From a checkpoint of a small rotation predictor: patch size [4, 4], width 192.
Rows from block 13 of a small rotation predictor, named by matrix and row number. Rows with one number belong to one neuron. Each number is 500 + 40 x the weight over its row's rms, rounded and kept within 0 to 999. All counts start at 0. Numbers have three digits each.
After each neuron's rows are labels from the 100 images, of 14848, where the neuron reaches its highest value: "colour at peak" is the nearest of a few named colours to the mean colour under the peak; "top examples" is what is common among them. Only what is clearly more common there than usual is listed. The data: rendered scenes of toy objects such as cars, trees, mugs and chairs. In brackets: how many of the 100.
# fc1: MLP up (model.blocks.13.mlp.fc1.weight, 384x192), inputs 64-127
# fc2: MLP down (model.blocks.13.mlp.fc2.weight, 192x384, transposed), outputs 64-127

fc1.235:502542480489527545464549499503446471488494502495441492568419458554494416475496565524434490481507491532503484525408542542509557490563483571432512509502482516544561533561464484432480501474534540
fc2.235:532537507484474463592461467495528544448473532497523513468532502411516557479526504528444510507547512542447533487542431490497479488508554428589476481508514466433466495401568517550520509517519469
colour at peak: blue (62); cyan (25)
top examples: blue object (44); its colour: blue (33)

fc1.57:512454551533536449478521489496498472450554452473536453440504487475538499553491401546500515463474501528505484532430493402557518440393468506457481468547560566499561512515480524530547470480448477
fc2.57:403602461454510483510547447508457487480469530478519553538541546609488509428548516508514523569511528513490453403480484560495467516500501500524555499510414506446455449504555428458480516461515483
colour at peak: green (81)
top examples: green object (47); its colour: green (33)

fc1.147:415543534464533539482454569550499508400542500565506451446512454458517535535499436501453546510505407491457498449479469483560506573499539548461490493500550509556541512556540510485561562460455564
fc2.147:516520462502514466480445526486456478436438488495512531559553516527456489473441514463535545593490526504584522617511513460466513520494507426480568503443486533543476550480525527497498464504552450
colour at peak: pink (37)
top examples: white object (46); its colour: white (30)

fc1.298:471470541565458564503506493571568456508445481490547532506461527496554505477506505495552452462527480468451482539514472512496514489502453490426531467490495522567527503506468553537475543524534541
fc2.298:547464548512532529530527510422534524412535533509462457473540467465481479494519478486455608545459480504552526463489495508491512484501509575506519560510549513462467473511512470486549466475515451
colour at peak: black (69)
top examples: light from behind the scene (54)

fc1.60:476498488503496543468441515563496524503509513537533496400467500563481429492468528572518438463467468440461416444456551548514509509449523435556513455497520481474468569456599488526548545384531488
fc2.60:527545530559533521496522488409469512512523473454427461518533458468448504463489508416463542480532470468438502497511459501561531465605457533526446573481510521505511481572439506511476479579527507
colour at peak: pink (45); white (25)
top examples: count: three (62)

fc1.102:425521529562541442481468399462508532470480522452490545497461476474564478492450453505511470484460507500455483465507464475494487502533527544619511522482421485517547449434463533461457437487460512
fc2.102:638555473401479512487501527524474483566500497513537467497522511515516547514502507480502552542495528496455526525476518539529468500472530477406544477500538546497488563534574503559486513526524472
colour at peak: cyan (93)
top examples: teal object (44); its colour: teal (27)

fc1.30:442542498501497492531499478502477467523536527455453533560556495449493511478520525480583491495545481405593463514511535543481527444517541529454542565458523492572507463517527480427528428532504479
fc2.30:607490488447448481463447457513462489476456485520579512483464530529480555550473557562445400512429496524454469475494510481520496599509495464540494494525531517500513573463467484512503503507487530
colour at peak: brown (56); black (25)
top examples: blue object (35)

fc1.9:555438501493525505497460498484506503488506498482536515487461527497539504483522506502512469541537507466420441485457539520479483504508527430515495511552461438525542561534437504454557526498430554
fc2.9:404519524501439505508423451457515545456569501520437474498429525492515472538439495507470553473505487438538551469527473492543512569489430469455486528466577548510481477526545534497512554511517539
colour at peak: grey (47)
top examples: teal object (46); its colour: teal (36)

fc1.195:434475518535484523543471476488547399487542487511505479507481487534517511439530529547518540447474518506534462487522425489566491431473452527448546497453564513527493551454483500503518493473525562
fc2.195:502544486426505505476537515516458566515425511517470502459514468505471452559523529473514473503517476454418552542509481545518459501506473463544505551520503489503494510574523433467497461520473470
colour at peak: yellow (36)
top examples: yellow object (58); light from behind the camera (52); its colour: yellow (28)

fc1.29:522422510514553523508510506519466529512490561501563526520424447492530513532503516548436454552508526473439517464491497492460497466550544384472590524543439486458516449498400499467520495471602538
fc2.29:438542487477486511522523521501565488441478434456464477430556471535445485427511494496531555464495486499473517511540451495569479544473477587494440454495521501457467537507514496552502499531499462
colour at peak: orange (34)
top examples: orange object (42)

fc1.292:537372487489591535524526487478493518493460429523535530549431535534548514520521513496507534560507503499559405574437459497499505480539455494481545482453459539471517430438499493509539477470524433
fc2.292:444553493517456523611454523490539507524494543454507500406584477471444525535531503482469508434562463498456539470512444494545469473489497480487394481464514519501481493578453482509458464560476463
colour at peak: grey (57); pink (32)
top examples: teal object (37)

fc1.67:537469576439517541454490511501478478575477546440487466491535487470488517475470542550528572487475518526486504467533526512523505503518522524511487453514506457511533482470499503523489475471575523
fc2.67:432486479558532442490455478496454467392484523524506578499410431484563516531510532521554504506549481502481500562482547494528517532452489426494476479513507488554484463551553497502469564492434455
colour at peak: white (38)
top examples: white object (37)

fc1.224:477531532501537556593500538443507419515466453486483466461461475454465448535501473456514558459462486509562476587493510519485479561517548542524541486523501462509436538608472553537523523541492549
fc2.224:611509456468489510454481457428486563553502518511579512448515483572530524542598543527509426449531514490497508500472497463529476488482518503505419520495474534468530474398428431445500475490537506
colour at peak: blue (66)
top examples: blue object (43)

fc1.187:528439528547476510556477511496500486526508556503439519517477549566375472477449556538566529441513553445514491508485473432507487496542537501604497518559484496545469443548508451583533520487506495
fc2.187:527465498506485497426503525530501496416453465526513508422527512457589520478537526535444510554504501524557523537503460575498503556462513517497483485485514493520498492522512476430518472465542542
colour at peak: grey (74)
top examples: count: three (60)

fc1.38:591512521453515541509548508470503466521522506502477510497494553537458522464451475503509532487528576541556493531477447476506528505512562456459488489477524431557545460537574526528565492581526525
fc2.38:468468494572515477482566495517399448413362513516467531453517501462583470520506540517454406588477468463475489521510522482509470523539528491533497524529487530509504447485502449494469508452567471
colour at peak: grey (81)
top examples: count: three (62)

fc1.81:545480494415467531509507476577473459405468523557554551429482491503486515467518505508480537462515537550498484509483521539443449525479550515461476519458576485573519442519530462488502503504429453
fc2.81:521489504439470427488458437428489468585523512428469484581501528500510548489533479506524506541498500535553508499507477481497488490486459417522527508558447531477464514475492486521508444553533565
colour at peak: pink (46); white (35)
top examples: light from behind the camera (53)

fc1.163:502480530444534463509499537461443532495463524494586551522492477455522542538564439496492481399451489470446525469517552466522531516548495501469508404545468541536450463534532568454494448444461464
fc2.163:446526492553490539419545510538592410426485479514418408511549522539492470492421544470488543538457461471545548515480535532523509497443523501545464529469483520501579518461522492533530541596548462
colour at peak: brown (58)
top examples: red object (42); its colour: red (25)

fc1.363:566493534560553462502572452509533530534579483552472532477529477472529425500543488513467397462501492577495467502473467552453436474521517503447539482537516471508583529541506542526565535454510408
fc2.363:387548487494479528568465543456459496486455489438578511539412532516502495496455522479520580468501528476523488491510510467550462465470485527541433508487473506503507496453520457486539460509491615
colour at peak: pink (61)
top examples: pink object (51); its colour: pink (31)

fc1.40:514423577481513476499494557529463529495443503491480547431524503514462469480495472533533552581530544535486518568453542417489501513489570568468468557503541565499484429479443467518512551500425517
fc2.40:426493482488501471455549502458501446524501455499519471585514487450444524443447495455442443505555466481489518532520480530440465516496431441441595481516544456468492502496512565537458507439496543
colour at peak: white (29)
top examples: light from behind the camera (51)

fc1.182:554542491579538497451473562534506489524465523430575464446477494604517543469496500501454474483434527465472465501481502542525454532489554430497538485558497522489446498553552521502562514417485497
fc2.182:450396504459508508603495510424537479464496503530469464541437481433509479505503514494553497517529500512519478559480503476499522429509440564486534658467479523489524526475483500516526459544511459
colour at peak: yellow (35)
top examples: yellow object (50); its colour: yellow (32)

fc1.279:436452527387491530451523564436459446459601567413480563442502502481484426506492503470532528449434484487515515476444519486535551468501533487444545528508441442423499436494540500548545521477479450
fc2.279:551559470528550483499519523583563500440397485568474538517522466439502536410568490514408491519562512498494499483515497537503501463451436560516434503530549566529452470551454462502436473498592516
colour at peak: blue (55)
top examples: blue object (36)

fc1.88:498483430500504496542450579565544487572574496412540520473475529558492522441453500516564470505587473522526520528437427491545414487532587456483487556514506412538513487526549566470492450522471449
fc2.88:513511578531530489469503467433496543428487546497457531387536478460577431473539519544471428460402526540538502481495526428419533500484446509501479492535491543572507524505447525532515545437446525
colour at peak: purple (30)
top examples: purple object (40)

fc1.214:476496541431518531486451490444451477537500525475469537530525490553625512465502579505514523486534503469451496461540530532490529522481447421451460464509517476583530460537479469559482505550574579
fc2.214:491440485555545489585553524557569504449514491522517573517445502474394475586546460504497510471540488500482515508504545481432481494547479582570570533476453518496438503457495484457553492501463468
colour at peak: red (31)
top examples: red object (54); orange object (34); its colour: red (31)

fc1.222:469473451622443500468545542488434474483474513477472553480540559510449443473494482482458493539486546480513538447454469512497467538468458523519475553522510460470573489554444499544578444426460518
fc2.222:501509522389498505528516474518543457485452465501506472490542509520477501437567564459526556464496508479450521572430484528508541481494502450515537487469526548500474511480508463520463463502538578
colour at peak: purple (40)
top examples: purple object (37)

fc1.320:460527472516525540499444487549553492536486506455524450407512480499454444513498583453466608459496487528582453466452512537538449506520474471526562479446500549544404477525528595495486520544486475
fc2.320:506521522481482551494560481465505484432411565615489511537466424518533553438454477482523460551443511501436480516479502472482536462479600517496481628520524446476565481513457513448470526474519462
colour at peak: purple (57)
top examples: light from behind the camera (51); purple object (37); its colour: purple (25)

fc1.264:555431425505461496496456479504495479502510562478518474482452559486508476543543494530470484515464455499554561490485511427477536451461536415497454385558542499431552446467580555538559463521473472
fc2.264:429539530613562495549575513484508491462451529501468567460521471488520448463513523471556524448506478516516468492477469562433465526592447532463516607477477545524461505557439466505490563469518466
colour at peak: pink (50); white (36)
top examples: yellow object (38)

fc1.98:574440507437484456495505498489502417481545531440470420470496492510431531439452450497479461465511483496495497489435524448577468512417462466432526444502537391512489447466513457457524433435451524
fc2.98:434477545532536499504557457515468471446481489521521508521541520469575486529548501456499532537545431486464532562517517450555476518483480426497480449470451494457510523504485460513474547533514533
colour at peak: cyan (65); green (32)
top examples: teal object (61); light from behind the camera (54); its colour: teal (42)

fc1.355:455511529527430457520508475474499523430468480556560488520481498515484514553497514422503465485545563542476544564427512534490556522545551414550522502504472478437445509538536453439500418545552458
fc2.355:530444512476518549518492502545496447482453445506468486530566449560481467417470521495477510442454502549553495479551526455512466480459507610448472437524452549542496449456544547553533583474506528
colour at peak: black (53)
top examples: light from behind the scene (51)

fc1.110:520438521514511504521462443496476420518486559505518518473461479506426504523457495456533486510510571518503502482495454466466541461493454484514346482475494546467545385481451467465508468524512461
fc2.110:461526554612501601492527477462562546506453524454489455481524513500536505552560514496490505466528476449462497507420520494509481448496570507526551438503526570479443554493511516515434486455473483
colour at peak: cyan (46); green (44)
top examples: green object (37); its colour: green (26)